Weights of a small encoder-decoder audio transcriber.
Model: log mel input, decoder width 128, decoder norm rmsnorm, decoder activation relu.
Training: cautious_adamw at rate 0.0015, 7600 steps, batches of 512.
Data: trained on two synthetic voices taking turns or overlapping, over music, noise or silence, 26041 training examples.
Rows from block 5 of the audio encoder of a small encoder-decoder audio transcriber, named by matrix and row number. Rows with one number belong to one channel. Each number is 128 + 32 x the weight over its row's rms, rounded and kept within 0 to 255. All counts start at 0. Numbers have three digits each.
After each channel's rows are labels from the 100 clips, of 14848, where the channel reaches its highest value: "top examples" is what is common among them. Only what is clearly more common there than usual is listed. The data: two synthetic voices taking turns or overlapping, over music, noise or silence.
# convs1: first pointwise conv (encoder.blocks.5.convs.1.weight, 192x192x1), inputs 0-95
# convs3: second pointwise conv (encoder.blocks.5.convs.3.weight, 192x192x1, transposed), outputs 0-95

convs1.70:113091135082090145115059184130074116190165123118111066131152126112072146152156124086185117115105064127096117162140123104136114140139093125095150120113181091126077110077173151171137139134130061059141107062089141121169154093111105166110080146113127168148161074139147111153142179202091127159
convs3.70:162113073114156103142123114146061164145087095117167129156091181175142108087093041191113135107105174121104157100131163138126137131178119180132135163103122143107091125123096174172124133185150173045107119134153153135141061093148066125185112112174123130125179121171110070118136095122140119066
top examples: text has "doctor"; text has "picture"

convs1.188:105120113116128133149093138121098142176147190110134206160123097127113139103148118169117105145123113162101126097124134088150093186061131110139128150118101061134145121120093160097144155106033051141089173139151123118115103109157046153153127157158171115067121141129110131151152134167137083133
convs3.188:138137124114140134144082139129122151176137095123127059138081161127154112174121137078140132054068146080055091118093132110078124156113163148110103129128149078164090088062124123118089106135124121139152131078156068120095157098114087126062156058202107113140093162129110038118028083134113053116
top examples: text has "usual"

convs1.124:137109137135071123150145139134133151107159166097107137201112098164124121125065130096204093084126145148127142159144150149123154170141178160104140157111095124162121057130130069118157067089161123092121127120062132164104107038101128150171129190171152191156143151128141152151182097094113073135
convs3.124:120132151114171161040086208191126124148136170130182082099124135145159125068111161167093125152154138112102124183144133136129119099049093081108116163123099152204081148181104130087151150141143113150127111152140125132097101128178097080156106120157137095090169119118053084145132144160140215130
top examples: overlap

convs1.111:121168128181138102217134127121115144147163122173171125129098140130132131138109126124138109154105145157109107125119176067223110132065154164138178104105155106153080182037114147141095110123103112143115127093193119130128143134137016132123138102101129138117087166146122175134133168129148154204
convs3.111:129111182068171082099118118078155165175134142100141113012118131121114123160116149124102108149109169072158130164136139156127117097105120131108137101146157121158109131115108129160170121131199145115186132139142058144131153078093158165113120103074089161121110126146062134185152078110078075147
top examples: text has "usual"

convs1.32:142122116124130098152097102120094109135092119140136134099153146114157133146158128133121156204121111139080129134118106058075142172154089135091114109086105089146132134105149141173117103185170133145018147136162135150160103076123165136122109130178071138089060100134087097081148113166139139126
convs3.32:101169129112139130142160121141133144126122143029127096135157144150110142148190175065107106139158140151132149117156094094112133113134098168147115124143199125078142145202109089135142097171180082131105140150127130141188122065079161064084098127121074159110064169123157122092138135157097131164
top examples: text has "cancel"

convs1.59:094129139119185154138151144126121102124078161160130097134174110146064114099120175147119107170155121078104118117171152159168126127127133143121120126125168143169129073098108137106128117191110182132112109105157141097122231208124177097058156185092133123128173069132110130117139112171117116087
convs3.59:125108082163095175134147143124157108071116120128121108148111111096062098138174091123150134092082132082101120116099149103163137150136095114106098089129119147184079121108149139122114125163069109132143124110136067139104137069083096111157176107070124131132079155163107173162195175153155081174
top examples: second voice: none; music

convs1.165:118125095149129137122096110091168122092129103109187116104092107148169127184207099068145128121163135114128173139133203148069122109097178152175077114172099112085173076142113117095155186108134144115130135136116183102091072105115106096174155180141124107142114085065116115107145101120159070145
convs3.165:056069119165079149107074167133140167172061145140063148183073111129101087131116135085152162107084127108103121115126180094101104083128101112140168160126141092143105112178155141104111142180113141141107119087112115111115213048079116126150085146149141107097116099140145145124086111071070111152
top examples: overlap

convs1.171:112126142160103151191119098108122139075144140131160128147172110106112146108116080159148119154106124136083141169064175075144112132103098129133116155108100076116141099090079140104091081143122165108090143108141074226074105156090090147103096118138153133151081092150125123136132128068132092123
convs3.171:118110152149117101152152184146121144121108172097113146065173093136115138133146189209127152154153129136131136117143118149123097103136123141164121112109111045113098124050117087138147072116167145104145056085067109053108090102186063126105143136168156158166122132159065170091105143114186124144
top examples: text has "usual"

convs1.94:083174082162153083181153116147117094128134107128112131130145107118087143101093155165087147096086060151125155161114114109132156152098120104120186115138159116111148172160150123134105160163105129204140106062126116151130113218142056172113163137140144116088184193152130133073116107168120071137
convs3.94:130131135126135167097102123135152135144079130115161130124088157146088141180104137126128148155066138102165095089103139198124089133108099115142129093118076080048085091160123121146141137139095166176135104068058072123118125133055166111088139140113107130122130148130193082138031148172129152124
top examples: text has "usual"

convs1.149:125113132109148155114197129093074118233109143151149152177130075124142119075085147130155118102059137123138142121120186076108126100163132150180110129076152180093073164093126130196123135123124089125112133102141118113132113197150070131078108104143138134137156143106159162152137139132180110112
convs3.149:210148063140115065122127137165138114103199107121096128144137120152111105145195139167128168144142170158112190115170133131097154098157115106073108186104197107134208160143142141137118144134124133126139128185217152151149167113107074125130122087139151141172113120106086059185197076166174106135
top examples: text has "usual"

convs1.26:147132146114114110064072106106182113097084200126157060098131161079138150161143141123137131102138103100079149161158134183162201117115112128189171120122126156155057118153144100076133117137149115185079204114157075131123129094125157124165116131189095119144172095148132105148099156173113159121
convs3.26:144143121086143154174139087086151186084109103112089145167107083160173090062129110099173071162103131121068128082117110117161135077207113108177059092150072148101086129093142167126114106105106112124050141130106161148111103126123108105094122115148149153087112148165112092149110224108132138147
top examples: second voice: none

convs1.108:073076112131060090137139127109057160105119115131139121147110134145137085113122114135155112183089084125148175212125078057081154116182095076095167094175171085080173123088097175095114110156134150167149084073086150138178110096134088162108137128161133155152191143051163147091153164136170074155
convs3.108:167185100074162121131160115132087128181089107096144149149103169137145135139134127073162107133117133152150159140107166131125131181103155189170139134101054172142173124056116127108131135142089126107135145142203161117108127062037154110155126069171094133118139110148167135095120087100214121080
top examples: text has "usual"